python train.py --mlp_ratio=3 --experts_per_token=2 --patch_size=[4, 4]
Rows from block 3 of a small class-conditioned image flow-matching model, named by matrix and row number. Rows with one number within an expert belong to one neuron, the router's apart. Each number is 500 + 40 x the weight over its row's rms, rounded and kept within 0 to 999. All counts start at 0. Numbers have three digits each.
Before each expert's rows are labels from the 100 images, of 14848 (inputs lightly noised), where the router gives the expert most weight on average: "top examples" is what is common among them. Only what is clearly more common there than usual is listed. The data: pixel-art sprites of 400 made-up characters on tiled backdrops. In brackets: how many of the 100.
# router: router (model.blocks.3.mlp.router.weight, 32x384, trained with AdamW), inputs 0-127
# up: expert up (model.blocks.3.mlp.up, 32x192x384), inputs 0-127
# down: expert down (model.blocks.3.mlp.down, 32x384x192, transposed), outputs 0-127

# expert 0
top examples: white (83)
router.0:569494486488485520462495508446442469515523468514483521529442508572535483498464499447519448543507461528503507504496484574466534561466453504492501372515523506494470507499499542447468481466569471531545482555598441478485460491529514510481524456536491481443444468500512502567521478556494519483476559441498489558505488546544486473489505549418445480538589510512434508565444433482485528496539
up.0:507511573463437425494494523564434487437477443516514500509477513551499489502536468469499512568513560536475513517512446535463531473539480493383497512538451534510518496530493507472459569469477497485504442514502523485516580495490479485510493489466506604492562438448500529525572437496549501492503484502505420483567483478483522512599449498532511484450554510548491521534458534510487516542559
down.0:500482513497462442526508469499534624503464464500481544431447488485467559485455485476484503504491504526497511423575525496533470537523516493488517438485538468437438495502487442484422476452447462460465517544549538501392584495533511500471521489521504439536445463478483489520440481498540519527472466545455504537584494448467485503460553527513422489487406429541517464508502400541450546479481
up.1:510540514456517478465568486466541469427555506501566511551448462453542443538507468559510451549466493501538477559510543498505462460485456484459408508515546444516534529528506508542527492468585479487454440542496518555500477544447548472499546443480540480465464525490463462464483431500542411494542496539520514526486527551553507407464511516477474536518493484484515459434560493490475588498458
down.1:532540486462465559494469472490495504527563451549468548554514508435493424420519457484481504485449438529635431485485501558523568521494484474508414457530528526407507546550514508481541552538475506469516553476497416518425445485569522431457562489519452493481543490487456530527511397443427511527529612501466427538562466488499572482490465522525551516537515499559485525521423435492485455471513

# expert 28
top examples: large (88); red (35)
router.28:508460460535546488469571451502578437553496472481499402451457564514481494489541546497537475475570458470502507457524544526484471529520494547498502474435468532595528530471508538483505441495526485490466565480541521504467495455533539544513479474508477480527593511495476477559489506492498462444517493564497497473599475509461475466456534440491491547463473485499513523530536483494536498517536
up.0:535573549434572477588583499502502550586529515557460492503508517486481513476473472526446481550515516506520500500462504528417512487543503532422494511483522519530519543465489520531480560471574446504434537516479481520508471483539532559517495563502486521448558455541483440457477555506486482480443524529547463467508434477469500457472489525541523553567478496446522485470422464501474562557455
down.0:527457478612481507477551564525414502518464486505463469561509453559442496506531480461507514492523554475487519505556518474443537530552525487464522501459457498489507520476505522456493522453476518446504451470512503482582532496531487581578494505552496568528512552509465520554535481562468517466423518487521524412481478437489500408572494511492462557527481485522554455495488517453457541504540
up.1:483473446503453539461471560459598514536501489484451464495509487546512511424564509463482511532464465513484456481559464511548458421485487441516597536459505539475550434551474542559531481581538455497491555460421492487532458551538536480519540462482436490557482413512506449451530485448439410496514424441532511500518518507452459505520535492470457540513550522508452432536481539492502442522481
down.1:545500520542475517443458544518463568500559437559481531556477506475452462538401475538429409575487478544569575511524606507523580530462517475486530519491491494534420525504487554508457529511482516460481506468529550504401470534512549481534524415498513527516559458493477424526465483439492513552493463448452470529543503578515478418518495506450530497416452534542487494547473457424448464507428

# expert 8
top examples: red (45)
router.8:509447438483516513568530596449524393447553467495492477501471469465517617505535576503449456466502441528482437485532547505517548497430519510496483463601433489477572451501445617529577456557456491470491494519515512507438539480482473491561480516490509521498457492547483536510523521561574544508511555555553450488434530459549463463478422523527433514522567535464570525471479498562528522517477
up.0:538429501539471497495431529475407509523483465538491453538520504534493530528421500487431494472485442505556454466567446543478452547480531553452513477494481470511453446522521485494459551546461527545504485489459490506515509459471550490512526506498432594531536432556565536497498491508492517521554552539554478474500428488460426451490541515463491519533459459454433454519446486514503511535439
down.0:503518484413502511520429479536505574546614544462473565543493512525589446442457468523432536519515520451538517477488503443431558577513433536534488488502522444520502479463541506530547551460571508478500530562563486539501430514499507504488490507527511502452519490496532532480548491537435455484442476437464422534527451443512438449518483434562514483533518495453467460480491505498484462493522
up.1:636512458523522476504463463581519521520555519476522503478510528538429481506543548529555507479491532511475511549475519444533570515582479467485501473538449518468452510486488467506522533502522487503491452505483494516479451514489478495415533536492433512528470532548500488512477513514490430449515570561542506598482563459501494550485482474525425531419520544473543433522507411477546427530498
down.1:534488543506563533503507523483518559468568478465497522529585467458487478432442546413414463485483489441448475577444522441430552444493523521494534517481436499523469494494509503505506473571486475536547486557524510470465461508467474501544520484522530564444522550463539487421531541537459492512484432516426526534463482492481459519404574557506577505522462488572530499491449526515490479461522

# expert 21
top examples: red (37)
router.21:426458520492503501538478570521531398484556579482501472434571446525518438507444454498533507524469489407500510463497543461500493517505444506434610473520479500510546453476413447500501511516519501513501534491552531567528568520556431567516524562513437509498526442525549431558488495509501492467471513492494455505492442487486558543545410546420486412486455484558515548462530512511576519539496
up.0:570428445454505558511514540553445484546421469493618431589496422542513519510551488511503477562556481515495488626506536614483512567471483511492476482491487488544474545484413534536443467454523495524507511456476483512486494585528516458476534458536472506452502500529477537467513456469496436446551459504442495528549521485532528512486512442540492520491566582468529494510554455489469578498455
down.0:536537435499556508469501472538555486479497538459499449531489469484552496443499470496511471438474464476524505479473484474558502439534464513533541518527509485429530509525547498528442545580490455461467483487423579554513499441526483437501554477481585523455526477477471480483547559549539514428564427581488486483570463438484570545547459551513542482505471518511491545436470492568432488542443
up.1:508510530503526481503447476466470486518513530558502476519572413554461507490583447445513541529510505456513507455471480509587557471494480548462547525513500513468473534515501494504502488520414587540481478474471459494528556526516521520459510490471488507558544481526398509465537453497468544579492457431521481421399500457497475485512540555581505551472460504528514569472530524484484529419573
down.1:484529543499502466554555414490478532461513543546443490530557433502434584534470516418524500494516501491440528537525502462510495540511483484496531598527560389474531535476459520563515579532507520538536454494494545452520460495499560436485462503445616594528518477464480513516469518487494505486558523457497440506460497514471499517525461492484503553440507475508498459541488514553464461515479